From a checkpoint of a small model that predicts nearness at each pixel.
Training: soap at rate 0.0063, 24900 steps.
Rows from block 5 of a small model that predicts nearness at each pixel, named by matrix and row number. Rows with one number within an expert belong to one neuron, the router's apart. Each number is 500 + 50 x the weight over its row's rms, rounded and kept within 0 to 999. All counts start at 0. Numbers have three digits each.
Before each expert's rows are labels from the 100 images, of 14976, where the router gives the expert most weight on average: "strongest on" is what is common among them. Only what is clearly more common there than usual is listed. The data: rendered dice on a table.
# router: router (model.blocks.5.mlp.router.weight, 8x96, trained with AdamW), inputs 0-95
# up: expert up (model.blocks.5.mlp.up, 8x48x96), inputs 0-95
# down: expert down (model.blocks.5.mlp.down, 8x96x48, transposed), outputs 0-95

# expert 7
strongest on: dice: three
router.7:552516496491455553563414411454444460493458583518492524521390528493486348497465503540437515458499411536495483444517545403523430528478540504519484475507510482557550507453474497467556610634467386521473512556424541517507536424516535533469412522496509501511492496498551392512546494582471530444
up.14:478486544577509500520467480552442554497501433445457538544482537559564566494392543492532509501461475568517386517434422476524570527518512507538532512426462425393610449451510493530405444491551466499497519501536496523548405451534446458520582457477506506483445398491463508439611537556599465451
down.14:443444440501508573479473517469427475529496460514459502531570475476484526456487563534599353466500527512504539494491444458542492467580417553604530479524442502566541416453527499433517581512604480545525425518376509527539534456450590466550543541521460533548522480505474422549431578516439452562
up.15:503414500510513462463455452518543584475464516537431516472479555541445564531471513496399420433495448563519525551545458546608548375503512577501501522553567561533434438466526548505448528478504489652465505507484555489493512354536509470460496557441483431494454501558493472424529505454523599497
down.15:579506492475489598523451522428436562526529516426532511569533538467435419555519531516565441445554479517498547616487420473469522561485603506571542477461528487413572512432542552537578471537424423498514541546533490527594485499438528463524524442499511441488414509507481551571490506492503414374
up.16:553519498540413522532493485450441552500467491551514479536461512409539500512571564523489511419518613456494538514562517561519497433450483511521574524488468513566444550512435451411536531542531436559594552495446468532509582574478506571494458420467500518539518482451441422580475518677406492521
down.16:441503544484502525483497483446527467501573545362455514479568499544463508500543506432499402554591403495542464511613553453504517530400475424543456439463501503498432493470445467558477442481553529519456543454417386484558450385467570514476519469479559411535523447525532516519555515449557485568
up.17:453539511515509462524420462494499499449564487450522552606526477394521474466460508423434510496406534478393583571433498493541462514527478419433371496465492560494501453485555508507387567581440494484457493504479523548520541521562547610436477575484492518602536491412535485546510506437514545512
down.17:578489579537528591472537546466507569452474472475511452448507518513477530533533435491565492481650476557613376494488523490564531416488465440537493595533518435455519421433497580512540531377499516539502510594522522528413537503433551527493433511478498460430489579508445494563505468513476462531
up.18:486498504461455497527476530496526465553473454561473402464556636459541523592426538490563451564534547546537519403493527507515498434592529615455546589443510506506548449553447494383492554434587498525481518458491499525568528521543474551483496482518510591482505506497408604579574522510557497459
down.18:524507537474514479484513476552570452520537437541558492534502348492505616483479440485471414474458521594500535500406463513544488516393428452507528527486564514424440533501550471566487476415555477573536559488462513447411510500440529573513544450421518363484473504462600518531482521537507573513
up.19:458454459477453479548482518516542535497486562500565407517471457505590450539659512490449495519488468570502525460513469433430502468583491591509448545511469494453516539565449482475578537546448363571438487452541559528471508368609516520493488465513460519550508515516537397550434515539498523429
down.19:574415530564456569501418511558538503493520566530418540483427500558551510491537463554520387473474543438545449453506513409454451470555473483538506499569585492401534482512536592543510529518491520521527496493537512464554484487536522651435536555473500499527402566579622480476500421568495512497
up.20:520478450473417589439531448515449479491434537444435489491478528459462432565524482507453566486546510452424469407390557518437471449540429542528470493517519631540612485498546544484436501509406500481542546469517524410525508510472492459535507544621560524596449580513451504495468482442556532433
down.20:578469473494584483442573499551491411380483551435461422465497503523557506499477456470391479492548541483452490523436599459574488467489436507472572489603452549459492578516551467432454472519457558531490471462516538549474510560566520490620504457512456508541508507515503466634508580512603498458
up.21:422516494550584554472483577426432578493649430594378483500540512435565498557532500492546532501506479577541479536590485442426443477498457536595536544497467550459426488503548558398483522462451553496465492492560514600505462503470511473566482470481502407484475501507498498563503427549488478452
down.21:482500487433498477516470472436429525417469549463501552513510479416574520502548486503452532582405522496458570470478557492565559521476510460480520447506565424483476528533494483608517407549417504545604467450489489515383519478520505484572479448481445489469536440573535555473519460494321562581
up.22:482528587598523446457527426474510441505426488524560475438445478539521524449435493512504495456472467486472470481483386539544535540647577476613526457482597568485575493476558453501483495444559336475485492464434524498432581486504496525558478502461534546466424530492480471477543512451585483505
down.22:534515511487438445434517441424584545505395465492518448501478568444462551534557504504455540550470492572533417522513468578461522484532514561444428488568476536528503500497423518573599476402483443482348525500518494627457431533543470514462530491418459563491462456558469568487590509455532507519
up.23:502524415525533591561407513501445506590554506489558355511538507611460545403429459521566525445527424528557511474454502446491553442538472539546578444569466630549526470447526527443496524438487458462481499556505539550522486476489431544461514507521521474474428492495438477535612560531481513526
down.23:450580575478430512448466542536597545494495479442570574474508524467472519542596433511535351504485602497482514527530480462594400608558535471470564484503480527475483516557531472542550519432545528474450503533496442482535513457455517600541454396454511491520514520566525430429480500479545602509
up.24:471534533445574491528459494596484546584467482497453443505450516487415463452466513520559526488559478517563524561462530455468469571458544459562479528491530501420468546451453471494498529443442503407495613455445420516510531546340505405512510615422469516583523449507500438502505580537478420547
down.24:566515411488497478480458441521456406475507532577486463551599513512547446480517448530500558493421511497527536430484419539555511487457590399511477451493447580438498563479432514431442537572435523522442455563630559458496522498479447534472450492498442505435560551567422433441409500478554534496
up.25:405579561436523555479436466446478456468478486496459574505574499490552518453584432479483487517438423558419428538488575498464436546576599483404531553504523455451469495499503487510452506652494565552434423468534487456458531411513583422452492465504522429513537507458538483444491440485495477546
down.25:452440476564480501473555476519484464419547474554465566522479453562491538567535424477523518504450540465551479448596380434643482490478442526540537536528558531484523547541471442487562504364497408537484414498435549529526520478520541545472516512514616558489539492456500405431527476522587547502
up.26:568495506476443515584521521460584585540531482465495464421406582528602533480454528497496541458506535496598430509491539401489569532573461367481562408518521550548540520442464540505468473534442452506525441497434536429538470510540528450458449427515576437466500534435481527622469503454498532488
down.26:556494557463503491447513492574439458422459448518517447522483448592541589539505493515434488511474446497512523489474485406513410532494463571483542556453528493421479497504524528531507526520495489610547398418396445520596586511459418568580525498471464623505533473520626543453499498481440545484
up.27:461481585526511462492588486510520516476451548462412448487409518430536476519580413441501487560450479444491513496538491494585578555561388517527491497488422525501554481446527472536486397442438488496455494489429542579537453507489597610484416567558511428556572475501473397538511558545516462496
down.27:599556443527572498525428530537494389499530456485461555468493418524442495431498455577440452545493464529502417436468542505438576532461485484456519481476482471490451495489613496573505548576619508496495474473469389502468458427603545488508484520476543504517457484576585402517442418556453460498
up.28:551498432520445542529510499484438475406512449436514553520394541465436412451461457509513475517574469499479434452530474512576478498506527523479443491415494491491463524417472456434440469482566491435464546525461538520598495439614555568516457529409549541458480506547504461541591363570532528592
down.28:500526526454503538581514538584462481491438531477477528572528471589552575523511582429535578631572421487427561549421542413530503488513470477494393456447544501464506532565506482598560488488506478523469385491483472544504563446507444517503527483579552467567492535450584513462543545555414486491
up.29:553569481486516453457492418520466492532434525637510500527446467514548472504469519530475498557447501489540487484440483404471439518521472445473537453558429488578435427403578450448511537540434508527512512476408394495469526470544534510508489485467490440534418479432466536424633375482502582453
down.29:511520559469487493431484525500488584475556522497371413480476499514500507517509484456507517508554443471455553522459421558490561496428472573435569475448497510431463491475486617608420452431426441460522567515507508476618445382443487553460522473493494476437501469532568498552441579519409523560

# expert 4
strongest on: dice: three
router.4:502402608544459473448511533542518509596528414506496531526484505458449440488526518529435535523462530515419543340599612514477523521468417450551454534545437456418492566470472502502539539523603532393485460469553424444515508448484475541537536462506512460458469533504498436579511518473485474578
up.13:436520521616432517461472519535556377447525524499431538593554404515551503503484590524428542521482449518467525440541515593527474570541380450486536499471496475468433527550494438458541479476482498439475594470429533547561527567514568525496478544547438555510498438511461569476544453617538510535
down.13:555491461493417559576437458488523554459497464525535477495534523407508576467543465448498432558456489489446546544456526517497484544605498468490584441506543487511540551537356499483494494526495536610403470540572539516539599496528525550428385491530393449501545475588488434519580497561519490489
up.14:468555583514491470462503570415575489560473582567497429530538480606389505514513459487447549552475521522522467466518474427520436435403546585446484488483477538528472551508455456411550438391538471510423550461507453519528509500512509417494460440537433590434479483484544439446546438583458513550
down.14:500499400499507493454445575458486582430517582511442487535437463576451575567538594476449495483464496477448490421439469447506457558419451516425471434519551580481434499507576480479551507539524526558397488448557524483533495467536525512510628387508450465463411483481575504582488524534527557503
up.15:530532534605481542548456524524537554551491493460526529396495481571391442417577535497407413472517490457495555408518510444531555558491499509431454472477456549506484472449482436463521509424559533372537406477443494508508453448606510525558488497531403486572552559539433502547542474477498486439
down.15:539551458501452596511487485518596473534399529545427534538432528546511453463463520450491472466505540500591563495466483429551563529449526488467599486439429457531481432499540486607470419467418506520570485512462481521466482476439483557500359514462507502637455525462518456427441546573450527473
up.16:481511512468575412494471575514543509476475524470465564467512491542447464462548482474485576423539508532429523474481503482489581472491481480474440550509481539485552494423469420449588489633586496465597605534579454513438516574530574516419381562547463549502536401484452440440457525448484469528
down.16:461540507559501461537497550534543539523500584437452462417454532494435439468494458430423473490497457499450554428563403538465555416538482427523517462458433493562488454631517450398502608563428471513526503542439500521555427444466502510554439529567580428520464503574410469517500521512476513550
up.17:561533531491471497545472483474425432493447481454516609550549540476552422454496516516451395451460433482458529527530500541470529383547581586467543437479596570594570502486473418556440452514491502479456493544529424518528464534539561485484467528537538516421493474517430602554498492382577522496
down.17:378513626479533509535449513510581548509523579433511483447463524510456385525441476463440462529508500546453512519497405523423481447559437488523533424476489515521487487575519404381505573524490444571560514601511442546497479507489517477499430557526535427507501574566420495450519544539456564543
up.18:384489544496496586422650447425485451478430561539570487521477510501567538480470480507461538402511577493530476495529525491544595483429524489472454493507431531500510510497491471505496551529458493527464462571458557567549435515534588471465615578562489504519462494591478491448432482517398396476
down.18:374483564476516491538477565536543549482484524415505443435535496530488371526444495445453462483467553510445497490505399545459535473443473476467542446478431578499563522579469388402464516536428437572577520544552458500495421541484501443490486537541574406521492523531438460430520487505538561575
up.19:440471515487462480547493557478487595524559517463453577572485427544565508550516598496468518613495629571487511564549553509548551540507460521432460472529478483410488459503469431465456531481426517401557495480442391441442580467541511508552499447599524533496576506458513522552527517416557496458
down.19:521523458451513507610458433482472525454574447446354525507544544502525436409503508430508485486561500559516452491512448542513470460575468493541406538439528440492475477553514488544507557543490437445487482512505404476426560491531424474467520467427339446466430523520542493537562502578498603513
up.20:431516564493499432545415519468573531520484487529582535504528565464507476485483461541504505571402525459354444457490496484513532475520491542535472486441384436468526487467477526559592453530594497476456524561586431473421547434484403560450516428519430514507534544451425417560496492522450441554
down.20:442529551481475504357501561473496503529532548446548477450396517485465348620437517484505479555547457503477555486488424530539587559511510459456570513481526474497471463554493520513484519419503448460456499440380460605461466522448564505495501527540443494499420443568477548459493545470447508595
up.21:396441565427497434548444588538559450533422532514601509432588545480519455440544549499464460498519430512513444422486458514557544543511494623548515486384489479541534440459515454429508412488470506549470425499519512592511526500532580484543525518467453487431571452491506447466485423456503525416
down.21:432551564520605499574453516508523518457463591431514424462465523505437443449466498478440425467477502511490556522550422541449497462515449514447513415470466539495484528579486453347529583538516438488553589561549442497518453522571502455533428537528519429542502605552459520453515544551455539584
up.22:533447425598517509487413466529514487611516439458550461438547543548443488554456416445553460476459495473481489494551482543460449553469469620488464500512581413497489498526533576480486459464364512421453435482517486523609533457516538488444541470451582533489545600459527461549416499471529516436
down.22:463458608348527497476435460510473551525471484503514461470497354495467486584484588574491543523480464546556444505475526475498605534467496463559487542528523434505510580501508509506476535457505425496467535499541532423568499441522393521524474589507567485509521574530562468580461420510495404583
up.23:459491474521537470509651551428526515480432404524494495446447397524482442504528512531483460511417587515472517476570521549573582467524469592455533608508477495470566555498519551542562507484537460452465499470567381553480461509530477542506516546522427439501521356493403482457467497515445504536
down.23:532464505495515448522498539461523414558410540450524475521516577437444493566464489544507427547501461517455448453544488441454526510383517578518492548502526611500568503493470429576564428520531509521498533460524415606508538566542448519530415368495408516567503540504557526485524601543510441440
up.24:440549544568504511465577583547503533499586459504496454524487542551439482494437519431480491527454518571456518386498531605535506402492510475444554433580490522517546530586496469585453480468490528518462498388529526527521533474435575547410433573529499494442574412536524525524453529450391455558
down.24:494604514529503539512484530462492579491457514483460480513478447460542594419532539466540534476471542519462537535448608540453475467415620487472511504453561590497388519600473480485444521470449525580550466580487527569481470442548494472426526469470491408470605472528566513476517441556390449545
up.25:425458594475522514450467461417483514509542597499426501600509606505492480472497446456508474510430504546527573457556494516528506514497539553529502512444522421411505489545590524409489447521517499405522400502565462472545506520415484458543558501403577439447400529522401517538501576449529544528
down.25:448505463481369481378527515477459477520451526467467403509591537502522442489581515445539479493486513499538479450515544496549501465535424563513489422516571523505513467524499471460476471500568517493562443525612594481428474465391415430546513508419447485438524540513522470405507475601509609450
up.26:548528553408564462541577552561509459502543506410468506465457514502483565561457517528519520564484430558580515525477486570457469411465466548508543597504468490516557559620559424410501514477419512479509509517491536536498470507465504514493463464418489358467497480521514368567440521601516554533
down.26:439522553550542439526514560588409476465419501448480398490471442501495512483459415527428532477433561429482525551452494526531486544466586535537633438551488511536571487516551474494477574492503579483478403448574454470370470499544514489574494531506469492491470453536576566510467569556468476421
up.27:465470530560515456608436517486581482582471481586512472487451519534445499481479531458557539435506527395418464527400399445538534502510608450467455528447456505556564442440511476497450565469460524498494444471495439495522552491555575325563463527496586523484520543512522574487528536470490491551
down.27:426510572505526529565508511520526589473581582487501500455420565414524398470465480480393457473510526541466433548554432501489510505480402475571598481563481558528459475544480391350526525559483485507459574539521533500484466582438503482420524449490441450451517527517477535467538568440511532507
up.28:552501513633569515513507533577496553489586505416494474500472468474557508570546443539441544549537564535490476484567523506472410495480439594435454467482465529443499445497482454463502598466521450515507451498496541554595518504453579452575567472573459537401530525441492476567509403505511396409
down.28:468568424622541468497477529592465528414541476516530417533530618520519374546558507487410522469521555401547464488472470449420504479491578473512520543603475578488422532430549521463464511564459529486460527508584515520541525566468529546533443496473477508475491452527524472433490507438432515401

# expert 3
strongest on: dice: three; red die
router.3:558404646440489524455399462544481518502545448491506533501439545444538500501488575498399547523509508454502482557427525511526565481439502464604582536491491598552493444373509500550526436528616439564463526458523478442451487526480529464554514518495518534549565524424480519459491453545427547547
up.13:552463486525439507388539559569552579496495490514459469518509517571552581424451507430534442479560415480522521501561551509344569423521519483441566589523467510522524537477478539550536517498482549537410488453558498461388573524559520489527424542392547557508535512491564539432497487527507488449
down.13:604561445454528418533526541473386538440564468435504604510553451470505548514518512369530548494395456529467463573510478559513568469447499491425541477479450515474468483511546523521471477565477483511443564558440437502423558503512475577536556501587475456397487433414545498508509515439515543567
up.14:396544533407549479496562549429569413489472556514618556424522574450510491460423484506519609467477460489468545481503486471514482513532464583402435460480570520505563499494488550443487502532490484429554505601482527477527553669444481486493551523542513570518531517467519535487460423473541485431
down.14:491530446484538465642569485537464579498416435529468510498527534504447457463545419599499511442480508497503510453574506516473485525616461588561518512418424436551538508479494404422531519508522389498498592543510528466546480489550504443507465501533523528456523495505364501594458550443474431537
up.15:480407386424396531452534595436550567466470515589459571448421572521479455493544480468461490528548434474566496566485496461475561487583568462491531459499563510490544458536535452572511557536526524462498497535503442547461497439443494497474512529628438502421432515463474598557531488487531454424
down.15:502437503530430472508595571409536495485478538533508576511576617510503494546472475554520524465510494499570503438501368525539561504565542464513471500382486450438586385502418484487467555528514497476447490583526506570464436536495435534582532471541548496403583500434451468525437501452485497550
up.16:548557474503459505509432500509569484431433462507357470501513546481482445528452557484429503408513540473459527518478482518557548532508613457453523542597448542489428521553429440507475420540445493592570532509482477414558527469541608473566579569455469474460493473558445461457406470463503455447
down.16:500370421485500529578575479511455576497388471504527531502537530417499428476468461530461499450458473601524463476561510552471490536581498616462499505464466428593510506443525430388518508487448454531473533483511504540498458513531490588393444555540561495571504444399438487514523516472436453530
up.17:442502517570459500516434587565550498508431534585526423481585542463555502509543502519518472554443541487547526433490592595576468464565527572474460465578576537468522552455449415490536470490540503450529592484484454508488465551599528470462513472374541482409495524501517504547474457398466412448
down.17:447473394496490405568557450509454495516426441468505516483456523413536493472413516550480496392465490500603481521595494507459495526528541618534540513491456489541460502490445498433545504567492444508571548580501499487479526552503536530419406609503534482509545455455401501488574527392452460575
up.18:383566540448463454525415576602509543420465479475461476553466481522543518450487400482521513469461547472474510502473488519550486539513519452616533445527465548510533431559525492500488493538585467582527472432500469479527599618530487468563553439434499486436528523460487415591444392544532451542
down.18:416490430479546564469506554542430525534511556550542482522433504562571530513500393472503416449476482411461564513469492509503514559553565381441522499541573485552540562547472445491399600486485481507502530510513548504439503520541442555469565455551583497487417521544444429551493509593485374483
up.19:539479469441549482482507490490622512474569452564504515486493602524537502528495503512446463407431547461570414493569437572424529544497557566484484478466449429543551476495437504440341521454495514512455499500599519568562499420557490447563514481428532517546414491506489486403474507401522529506
down.19:485474346490517510577503434513486499552361490559494519449510578444478443502510458487462475472436464579462464488593464549484498496530521603517462446433486438544552554495501442463471514513427473558521568494496505453523482533623572577466457606562496522558554467477404515496549545469488472568
up.20:588467492476579390523461577474576506506562476583440520446490509456540467387540520557483515403455483527488406455551588469441481520494589517489497558467514517553550553475458450428537400577533545483515507608595431520572454482509517507505532483539523455542450503436455487486553578446491517445
down.20:475490376508444499563558459492498519527416464535492503497573525418522451426404476517529487423473536550584538512597472472462511524569521623514524496492410470551522490527456512447506494536476444506508504571531492479471506538546556562424433589512520509591468494422415569499530482406401436562
up.21:368425488452504469472516450453522535520541562552481539545499612496456422532468540563460460530403469490486507514547447485480538526480556553513446502468489482567472469520370421491483559564432559476489557512516549554531515502614584443563490542548506492564498595473526658476504534501514530462
down.21:513525425509444541537575522424473533515414490476503575517534534418502450492457455485568543427495529510512529445587486487470530486508533619541497449504489553556506483444428434405508445582493418485514574567531476450492486567499585531426420549480479559572527465440459513490541487464470368611
up.22:498480456482516458448539431474617460630484459566449576519458562472527493479567481593553490500557445516549528497554553544529551479472577500457468450440449555546563516465453430437495479531465610483537563547542481523431491574634504461399474540536520466564504428474523465498533491434449541468
down.22:498433421516508499547562499550429469516391414529478478568490484469520514444430486557419475474429485564503512504628493463487525498576531564517447525506475405603501581451506425380511542506507464487531579506563520474564508539574541540415438568557513487618488473469487526529499496439537488558
up.23:463527399549500480481538507495490493482531501601476524454484485498536478550501547524491501514418609555434422491426591509510448625530558568548547494485403493533501550487365495472544490434507484451488579528474526537459449474561489525583443484468622485558592506512559526452456489424531429448
down.23:447462352493501511496532462493451548508408414509428495519514523412496498423468457602485502440471480546521499464554471466490473528569515594491450541510475394643526503453494403426489521529469438508509576555512477477515504517574529557456447580510519497535499499436407513546563544417507480574
up.24:481542565430476460510489489460480480501569463426562484561522528547482485566492525521548470433425476474474416531526526565526484474545430478427518537402463525583491422477621532488493504541420398522488553401566525491434487428463618386501498533613524515556572458494476504479440519512503521563
down.24:495490560438521577525580411527537495558485402472471511446597484488532564477485513631459523529560496410561527425440503526480573439405450460487517529518576521416509462515438552450554538505542568480609522500505498438434481560521555485474529464461545502472474493543412554481500428420543580523
up.25:501420534449479490479509604507526401584418492511479423471495515512467496619434494584549519407537499433514429560493507499537458456514559407524481377492510484545423547439510537500497546486492571420476535446524438551411470513490516584511422565496461520570490554408519516568493493436516446524
down.25:482456425543525519427408469437430496547500488448538519526419538564479546499442536497521418456435422633465548499426544385471529553543478493531487492518531495476441409422602486505518492427530564465475482465508551566517556422503521616463542500472510520470487531464553523621514434551462524518
up.26:505558485537574431490507508501494485491520467577421383458552530467451501536515429455536461496533536442582412472486481447522550487556534572436555499437478438481508548507556348408511515528471581526492438544504459477450481507501545474581597589526506600450525398461425551510529553459486487503
down.26:450533387553478521544549543515517458475371531508485455539521491486536456457545482486493510429470477635486522502543474565518470552575615506411419509422463430485553512521460509522506536453490545482494643564531474435542492518584542587529466455473447520469533488548391548464546556512469444530
up.27:408592501532519401441547487535555451538510519448499495463450511406463492494546538480469555467480560450469455608479528539532482431516530563398586509468533460512477549502360503475370508460496478539582440526572546492448502492525536470480552455609495431421475592460532512468515509521471456455
down.27:486474391438448482535599519563540571560402483554499559464604479449506494393444472553554545441525521553571564553577503560472477519557551566451501487474475464530546500523522453493495516482436436485517610566487442457527428587505554535475480596528542509523526474418464447467528524450486460583
up.28:482491519598603442379442566475462530495490443503450501469510507475531552481563495480482516569508581517583526525502548503491503468501512522403568609482559485542531571508486431472529437524566447503580496497502509500504446351528495492475564491437540605442494540404582525537530473568400485485
down.28:492510466478437477455529460542522508536519463451433555588531457478437558518570503478552515488420489521469446520518532446591508547551490489574467436532500525523557514496646553597569470538461496513455451404451428462468481473537489543477450480515566516480526332456467404519564459430554557435

# expert 2
strongest on: dice: one
router.2:501553561517500476554454538503540513542552532526470529502531509462436587512495486474559457516538553466557538396501485598502452544527532438455415491458609450503473605470525516547421449372400572402492421514547428553536467504463488474518440531511451492531526434494512567473448611423491460472
up.13:535508535538619588483472478520544563429465521479397491459589512457536481441459576524495452488411568411507531492589472551543502570592460465409461448464583530525456570548501527432507518504519490491486496450466461552628533470546460500479431550514447408466515410500462466535450496562446518529
down.13:571541461457427508479444483508489472587419534448449477563488417512486629480529498401491496482466485389518520472428480498474536537547538477497470473485522439519553478472480495527489514456420419629505433545533494435496400538454486480502453558511353456597472503483544526504533594567493431509
up.14:518539432531543508543550497520440446566461564583509521531364431512429506360499417458431505486629489466457426499622484496547418475470466526512456507484542497528505518495561463459537540511424515457562526498462456464494462541533458599531503555530595537462534486428580561459489520493465517458
down.14:455494549385514519561436543533506560499434440473588510398489432471475431487518510511453512415513562563469448437520539527523481439427476518591481522615526456516498509428513526533471518428536535486555494512542506406565550492439421547557480547579503551458500543437489541591495502488458632561
up.15:509474436519492475460474496549547551460565439414431425511517473564417487491505470616569500568592603547600546509458501521439518485447524513472476575521503551488473530533433483509512483428550508476444538587564459502510583447415444497490495647510499489509528536422543568499467484454535448406
down.15:569553567462459480459469450459478525566531527529445550524497585481403576519557565433582467560512432507496428516533534558477419519663497382512526477499507525456498474472505479454567454427415437531486405466518505474558477428536399560511468455496586490519518485454537494426485529481546512534
up.16:415473527359487570494411456492534485448451582588503496496516555536524525499561489573463541521523489475465556500453505494493590493549531588475541595491497531500454426495445429486473505501361454399439543543557505460468524472554536486480519393561503551431442574499540471435480571476466435491
down.16:606515442539467523540488454545518538445524485401519459530472494470540495460553538493542503537507521523490519494401388450566446544518341446499553488465592559481461460451468556535504451488467414544544526644512523535394499534502551498509530477431492532511409475453494467547396573525503460523
up.17:440467486423520509497526556483450407531562556491561586564565534430555453417442481485437383466457470571584528510491441516466458565507520588586481493494478497464523547550448431433532496548549476487457524531470474516469453548469519489506519560523501550449678481486571556507427453457479520434
down.17:595546486488441528583486425501506535434530524470590543559447482459513522486555601510467546507468554501485515561419421446558427523561371454499528479452546548463497507480449522502425438494494456547492505593569488590419508554515524472530601432416444532475438470472485450524422563564484498546
up.18:514494512452445510536531474442549526516604501447467487471506455497466529549489597441462526385507491521362584415461552435485443590585525414514578558421443520514450485478536525560397560429527500415499494544510465486556505461497595486566524462525462518470533509533475541528425503506517438415
down.18:408561566453488617583517515568524448473417452546479621469446503559517442461449535509524501571558425553478606504504459504494474452583433496546506496494503559483512479473515550567559491442437459466459499471511410383494612527563495559435448497465502514447414504490484552533529516504428515487
up.19:507560448500429423512478478437456460463502489516553441441450507567451490539538541522504487492506532486455463545419502476476519590504411587474609513447489524513619520542496599488456464516472556499571472378549454510493534398514515479457497431508583530451449460551541618526555502567476386491
down.19:537576530391466510468498416458458541514486495465566542460517494541493498549476566494520470573551501459480411563491491454526512536533465496445519433522557445455451370623467462567614508458575474444450492577513480543472605475559511582476549510459550544528518452501516453536598458490476462397
up.21:506450537465464381532580517479441511507494537510447476563475552517561424539531517477520480471457509498575547431370419480517581513490616433544511541531489474456443463548520460489450549490522544437554555529492519458458532539446488475509388546580439429508549453436595480498416477558411442541
down.21:490460518397547485506603584488485487463530460537484447525492545396469520536631436598470460539488470405528538491519492581555488557473471539525666479451484448543505566559473468529421448508557459445521423551401534513432519484485512474438491457525521464527486546520417557498516530481447468538
up.22:409583429503599501445478585464512571471502466500489516497533523412550523565488538540551440498524533563463426386525578406445500452514535472530483471470541523524440445491527514579491473483384484524497480451474431570506531580540494562448547552471455458552517437407518454596410460518433485479
down.22:529487490519554540508415435479503465562482496483490518595540386517501531470604507435519518539478555562492429447528549508528561432443509525424607483525551566455461511501513470448508497510559524568419560452563502535485361485474495510455459418516474487504417614529534491470525422503469453631
up.23:485424485461489581487540485562561542525465525530509531523482508441457463498498463527507426571440621507420578496495463447478545443541618478462489571563461655472548499448456469506496563540481511453383588574503477519459486535575578516469465535518545537493415481502426480493504407465532442461
down.23:614550459524475492568507431517472516449506518486552516559464461410542471449522505483495488525473529515458519521420442444554417508561374488528562447441592546506471493496431529521458428505524473572540520627541482550417497549539556479522596426422496524482414474458489448509403600531453494514
up.24:485445477535468456559492507496440536495492525540555501412563366507431464489431474438464545538433542502477451512535533563553573444624480494536594498454483568548503624530526548515461548482525445535498426559542482560457503533402593460476472570485430511531440492458486544474455471496523624469
down.24:553478478569530473424631528509506512452516553476497508472573515555451467450476483452563448479444442513514537406535447548495442488487469527589396571479385439441515530467556486642448545522509524469503486517521484528491479501516505507538531464504591437519437415499479607473558460514464539370
up.25:416553527474523445443434539417476440511560498570501482458484526516447511493494520525391565476375442479420512515564528529462566454522560465423521456484541428550482546603454523405512491519457527456567578467497481591547487495431538444549588487464523578478455547452442467502414541466429464466
down.25:607566476510456524535501425490489516472517514473519524548480464398513449431533538462462488511468523525498516530418427430543446503566408477542568463438604541525469516517458499524452427513532440555498513603573463559391504501559559444523565413426422497510401508434518481508411586533491517547
up.26:521508496466452470463537531529541497568506455560518519561516362543521479525458506440512483477535487488423523450489527479484538383554504521406495491584520585491553457608543597460529507511482476465422432545469448513540470438470461428556453586509468539515587366511505589554466463497491463609
down.26:501490573508518513426471422492480541414484423467483431593466527452562396420505567511363613503533538517487466547449478506513524467504658479427489482491497463461492512483564439561490512459538511480558503541527507553464502443420556598489504521511412445437500489488525451529533434524412550482
up.27:504570529419476510512491499470564489551553524529503488554451391445544493488391490505546503536519439588507541544497456534553545524521411569511484505620457419465535524414446540564484442547651514541452467507550565466525524581495511493534471565427476464526549441462526508515481589516396548438
down.27:613451558541499513422545456553498444542503436518490456607484447471529602550553518560459537487470554484494473519448543493503562542513553580457465512490543587490457483438500542534480451454511533406534440508583477470480474507484506503390517557450522458461536462589462458607391550462612517431
up.28:517584565457610424483465453519596443543492493498430498530457549502596534468358477565486430553450535570543512462506571490460559447562535519433492541523570447456502556447479461481472473503446517529477566508436397507500508432484433493423477583451568451495514502518433486509535390493533448466
down.28:570557479518487505534487453501429491463526513454549544535472472384550431446539532457521510539463555513483532547393436459551430513575385444539562454471597530536461492530426512525481423550540478561523514578529483563393526514543558485526596412430485547522415482445509477485438590550471514516
up.29:516498591609427479542440527487536450513445524507449579529450524443481519507337434482533515483484497534445575501552561568525514544450580543556540571448497476526477573514457537543611545448468462454416437463472467495482522556499549593482579516428519449483556506591509474530439507436523540538
down.29:573550505532582424486526413510522479468530458447454505472444405524585548458487470452572475482579497482367515576540514525595559535429417483498430468477586558482425490435479519507445474503516520527412563498588461518595441416601534557475466510489486507444487469530514461530422479516493459511